A small audio captioner, trained from scratch.
Model: 6.9M parameters, encoder activation leaky_relu, encoder depths [2, 2, 3, 2], decoder width 256, decoder norm rmsnorm, decoder activation squared_relu.
Training: soap at rate 0.0016, batches of 128.
Data: 26041 training examples, 69.3 epochs.
Rows from block 6 of the audio encoder of a small audio captioner, named by matrix and row number. Rows with one number belong to one channel. Each number is 128 + 32 x the weight over its row's rms, rounded and kept within 0 to 255. All counts start at 0. Numbers have three digits each. After the name is the row's rms in percent of the matrix's.
After each channel's rows are labels from the 100 clips, of 14976, where the channel reaches its highest value: "loudest" is the band of the loudest frequency at the time of the peak. Only what is clearly more common there than usual is listed. The data: synthesised sound scenes: up to three everyday sounds over a background.
# convs0: first width-9 conv (encoder.blocks.6.convs.0.weight, 96x96x9, each kernel summed), inputs 0-95
# convs1: second width-9 conv (encoder.blocks.6.convs.1.weight, 96x96x9, transposed, each kernel summed), outputs 0-95

convs0.31 099:135083139152152098123137096129121095103079149100174104148117103216049078142157170109122136154068143202161088162088149185115106117159131170125124068104106151150112142155083130113199109112156105148096144138112115124131131124180104065170090158127115162123119084149138119106185118150158171104
convs1.31 102:115170096107145109134117144085093133150146103118076168184168181114091144157063118145121160177091161095172129112143114128167133113082163107152111102143105180144103170133097144212126203080160102138174127121120160139140141178133082093088127139058156111175125161096143160128146091116132146066
loudest: 2000 to 4000 Hz

convs0.40 114:117129094064098138095097156068147129128118129078192115126108047146076108148171135120104082133135137075083111083109205113118084109116175171116153150162169145159102107140175098172130120161156118163126130140144163093133168113095107128102174136124126123113098116093158115086233110157158130111
convs1.40 107:082170108177153144132119116196128166076121089147163115143093094183141104092084141133152082132186185102089165113096140160101142134167187180138121099096123150126123082092096133060122137173103123109114133101176151128136172126094128097155170120100180144165208144132091117085167160115097152126
loudest: 4000 to 8000 Hz

convs0.69 093:144155121095078119145119102160139148124096115139197138153146129119165135145148110151089057180123136151087122071149143098141157182113129093135192178204134173130145176133143135145147103095126155185136161187174161128149137090173081066079102151109097171154112142076107105109122137176132073132
convs1.69 105:071132113133173135160097154140107123070129140135131086099091084098133179018084092124097109094119158168116092126076111127093137089073118165103128101106105131179124182147114150100127214096146122097161128106140104088150051134091158118115104095138153119153188117104123177108103128148116111122
loudest: 500 to 1000 Hz

convs0.71 098:092104151182179134109196058179091115186149105115088175160096175146146101108173100125141119125162163131141178127122126152137086039145135135135126059077175173087104150150104125130143082128124157144099119111099167120095133107128145069144090089068092130135103125109119149151114124082131081107
convs1.71 098:084121085128108148105138091145145106153075194156146152138113075119146102150129143146142168115125141122158120096183154148136197153161194076130173164128094161207058145124147094140070108129080142182092160182104142150088076114148103141114174154127097100140106148110118153138179098118085160155
loudest: 4000 to 8000 Hz

convs0.24 114:134130125139023112131174183084161114107160091188105152088171111070114144147117159184057147163168142132121172107188128162152131169115130123183151104120177148170123134102134125129114099152103054145124183113167121113156094132151149163145156149109144109178174134149115130184132109124132166090
convs1.24 097:136149136121100078117132112142178169185101165096148127145154050118131091141120144132113145130103145145147143115098107077151133166068037083167098075098120165101109119093116172139132158121089107085114122146134142103203152131159121102057141170139107126041168159134119141184122105156140132077
loudest: 1000 to 2000 Hz

convs0.50 105:115147092087128167158132085164110114124037123158123152124126119127090181133150106097164159131146126151100187116229088165127131128172164158182149158097158134138147109134164063102141051149117146148093109150165096145148067102122142105130102096097142124071160141171157070119132109092094109149
convs1.50 084:116139127123164091079076110169107121144131127120123193121148097127079149134104141090104117137130127139145120112112096147121087079116106134130171143114184141125171118105135113152174136136054093111186136197172091114119102111142188124127131128162180032222142170123122061126084112099116107082
loudest: 250 to 500 Hz

convs0.87 110:141128154141052108149179037101105088132125120161118116075137148094074118118063124153054154195085074155160138082139093108145076115167131134150094122140122095137161162059111144099106145141103119139148167095106078124100138120084141127110138150138127112144110113139118156216138171101131161120
convs1.87 102:158082144105076125165160119121168093117136123086129143148097152106130093129139118126108125100160171162124150179146142142086160224087115149116112125154171074128111081140151146172095103064119103156108122065099135134178091096052174164120129176137108097085163083067132139075163161132136147104
loudest: 4000 to 8000 Hz

convs0.11 096:118099149188135103108161110120175149109092107208120119070112086112109166132133114112111002153124169096122090103150153050167099126142083127157113161147089148120066112094149105108118174113169113137124129126155149140126113106184111150191093127136144116120093108158112133104159170104136100069
convs1.11 098:141112139133133104111108165089098140142108086114153134137155078155165132141097123130082095112149122146137121119077115111163096115118121115221061164127125178183191120090154129140089108174192128109086174090148164057092201105087131153116157103117138177191154112119158171095083144141116141115
loudest: 2000 to 4000 Hz

convs0.44 101:137099100079164152138099091070134097159185138130117128197109126136093096098140110118098155145123130127091148113156184111162188090073176105121130124120113149165143111105110169057114114155138103229123173129169086152139108158150141192142145140062134117153152121098152117102112095204090140112
convs1.44 102:167140103123171147063158122113113099154113095121174105088190131088099101102116152089135137136221129099220122117067135126143097129123139148168108133125132181142111134138116149114120162133201125077155156132128137151184120075122099080165154118108100109105123140167094113108123176209102169165
loudest: 1000 to 2000 Hz

convs0.2 112:084145104147140149148118141131058093123083143067117116136153065141141109095090155141140146091126135122114093149143135066077141142123048072107145110186127057146106106134128116131150135116131060121147071117194133158089099152095146098125136130130154175107122094122141070080082129169150065181
convs1.2 118:130214137183050135142125132124099118121150157116097129129125182138131150077101037087126134206118182155145144147118112119102122139154160147154072087096162090158115165137079082108126079143107140114135080075056115178120094146122104112159127135104119121086138152143150175172130112124155095108
loudest: 250 to 500 Hz

convs0.59 096:101136111129067163196039062127117179130094165122073127175095170117080126135087088124111155105141114135141095121077152078159144131146162173167175104129106084093134099116150146138139139169094130109193192126166127150134157176108163112135138160090146102120098150123110113192134170149103164127
convs1.59 100:116083140091047101128100108127116166160142070164155108072083141156126183126080121146169130127178117081146143148145128132134126127119133177087165152064153114090132087100122152124134140144102118124114164125144169149122124078142182147101209089124079082125081082137156131076115125144148051072
loudest: 4000 to 8000 Hz

convs0.86 104:164115176066131140127134124124167103111109155154139215092151202107128130132110161122095127113102132126092133134156139130082126127094169189085145065116133112082138119095101106063107086104128130164134121096182126087181225083085130105175094134140157104140122143142125144121101089109124205152
convs1.86 110:160135141088121106119122116053160162138102095142073161126183157129132120120103110136159084066175137152140117179160117117150135091080180173120148108128192172180183081131180095087174127117137175139127093078139173054084131144184162099144092114140109158150107146163099101106122115136135102101
loudest: 1000 to 2000 Hz

convs0.26 087:162118172095102175024139128176141155115106115133142102124066159095120072089121156144109147111066137166150113100108113066097177090100130176148105079109192095095079111146104126106121107141136109104118153112106097191115136187160106098096104113101101133086129083144145121110095115059146149106
convs1.26 095:146103174102112168200068120099174071122163114119188118120164108106141136117141103141102104107056070112082106159122157100126156110123103081139130081098120068106167133132150128121055126094118125152185119113154200107138113124163185167188116128075176156108087102114084122128135095119106131120
loudest: 4000 to 8000 Hz

convs0.89 109:123135126167139153101074178077172153112077104092124146196142131121114144149185102113134100111193144089147159140135119112125134140120121102112113121142189152100171191163095147061170190134118166151154148127129117170157150121123162137137158166153109168069133172035125149136116162145143064174
convs1.89 091:162135072063141127104127107141212134093119098127131108066108137145163157158069160140121148068157147156140109127111139098117153118169127151101125081109117136187116154127132146114142143129068051171065076136184098137128093132127099108111110138099128226097104104130091149078114142143103162079
loudest: 1000 to 2000 Hz

convs0.66 101:142124159093123115146109163086136149166102074040160120126138142147103117115064104094110155139131090120094100167087087134154180157084165107139101142092105135073044148146121097092102148110136052152087124118154115134137156175092142089091097081154147173093087154120154151104171186092138115111
convs1.66 101:140164122097083159144149191148147107061128103079154138125174071188120135163122128144118181127150190109133125103101055172132218099154115113134139098118153153145150145095123150161139149099099089174161157175101154140172120146161172119072112103171158100093146129153112111092119113181187104134
loudest: 500 to 1000 Hz

convs0.72 106:115098090152103236134125134181091108117138123082096174168132176118108154118123150102126140118158145088078133136079103115109119098114105143140150102153107136160031096079123119089164165206167181168193108129145126147087121145108128089114094140181127115121096097105128106176107134123140180112
convs1.72 108:167136126227108128095100118145090102147156105164114053127125123164084156089137135187123147123142081101110129141199111132066122027133135139118199130099142128121083141137081162108130122157153166154143139137136103139130172104114118129191149093120126071148130096185161146122103087117077102131
loudest: 4000 to 8000 Hz

convs0.55 102:138147126145073112121123127129112105187112141126117093116136107058152130119130124100159141056091124071122039159086102105176158143147158109130103094118113096138090124082128173081092193153152139135097091132120083134145153156131139207170143080138074147143094172145170128065067162140139104131
convs1.55 090:128162116098112157164193173109096098108153090147131136148085158161146133130088171075101115110191142135109221087125114098191102125099085122115086077130125131074147175103105129112153165134148125091148136155174117153116130128075164141114160172050086113112085086132116104144104110089147119193
loudest: 500 to 1000 Hz

convs0.7 123:166126148133104099119200096108111155107117074124112176120148144073118142100129157109155150143103129087136141103115147121099128071092156111103142114169150182165113112138156118125089121239175123192096131143137117141049132103112054081110037102174137108119120101133134114115110161134165157092
convs1.7 113:102137124163158155122184122051113111120111185112163156131123088149153117132128115218119181106107112176124133084080108154128156123105105126118116121137118145145102153102117130189130140112067104255082134086094125103077133106105160129174105108130131097133148141113150140135162145067121062103
loudest: 4000 to 8000 Hz

convs0.10 098:169176082086087108152093090119067099153085131128105130112115093128147090115114129136067106112123183145145136115123161086125115162170156053102175120141107182130122126183154063091089109135100108096122143138106078111177132173177097090153154145115144132088197186127166120123067103127082127151
convs1.10 088:125115122162125080117157102116104113128156156118177143131139165126103193152137123139143160192117200083124125147198108108103128075092137085147081162118118121060106154086111122166149100160142133190156098133101142128198069157150123135105104154132162066107152066180128140174131167142173082103
loudest: 1000 to 2000 Hz

convs0.78 092:170141110140159151084131168145109102082169111087079108128163173111115114122094169154121174146129117159078095108057120156114098125101091119135132124165130097117092204102065107126090119114075106098175118099107070117111108166075093077094099094156174084135137112109149158096113083083130135199
convs1.78 100:172110123141155133098088181199118167137145106147109124089107162088142143112116097145061151117076160099083070219142074139116121092153112116113172107118101117132170107123133096057083149123152098145155078106098099101114065124106098106159077183118184130121072109100118161091128107138133119115
loudest: 4000 to 8000 Hz

convs0.85 089:128068145070049140104128096122137142127200166094120110122138087134083172085122117128129101108122179114091131153111136126093112120133143153152073187117155136154163152128122073071109096131128101174112131101125138159161069101055162115111060132141147153110058085096155162149090146092118185125
convs1.85 091:138107119082069164141142124152154068134173094092092148084105095118128133147122095102145106168163116136168109133102134197176151170126074184109120157127198099144145134162177101159092164094157153210102111137143170170143113042202129138112146151125109112115145153136143148173164112131159143107
loudest: 1000 to 2000 Hz

convs0.91 109:089099091106128158118100100144120160160122158058102146116127185086115129122115129145127143136166144094129106134134189079142093109099109116143104148135094121120149143158097107187148158084197076123106089161078099133112177149031078101141100090161145206150143108066148136153157128130064132103
convs1.91 108:134152114096158105181142123165141091106100104129123115137163084194147145100139094164126093125122124131151069141155079221103120134116171157138133120119181011137146158130122128115123097061115166125092134119068132141137179099091121105164123143133143150192117093138180136124089132172128096069
loudest: 1000 to 2000 Hz

convs0.77 094:130160099161067108099153151162085126168204089134097150100143150110200151059125116197128126142093118113159156078137111150127097121159134150144097168147149136120144144196136108102078088066152113146189168156098129170088123147093128150120157179071135163101137142182124099152117152160078122119
convs1.77 111:091155143114183090132110143128105132127158143088125194093155106153119119140097124119143076131114076138057101117067126089172074136121102129151097146135166133148169087132152164119091140144140144132116135094125084074132099222116097165096169145140153053138171059089116137194141104146089093111
loudest: 500 to 1000 Hz

convs0.9 098:138076087152141157121170173186120109128160137105122115084128127134078147190100172139147147105099133121092133106138098091104126155106151091110096092128127136161070136163134117048143140134110148122180175146125126170183128141146096035135140102151166106107108157068143111111077139077052179085
convs1.9 097:097107174197122166151164162141181157136160159112134106136123164105130142126127178134134162127069127097087080149206121138102068144121156133146112119159183110131118096148158141101173147032108169149139141157158138152157110164050104110082128186136173104099148086095115086122162131094106165127
loudest: 4000 to 8000 Hz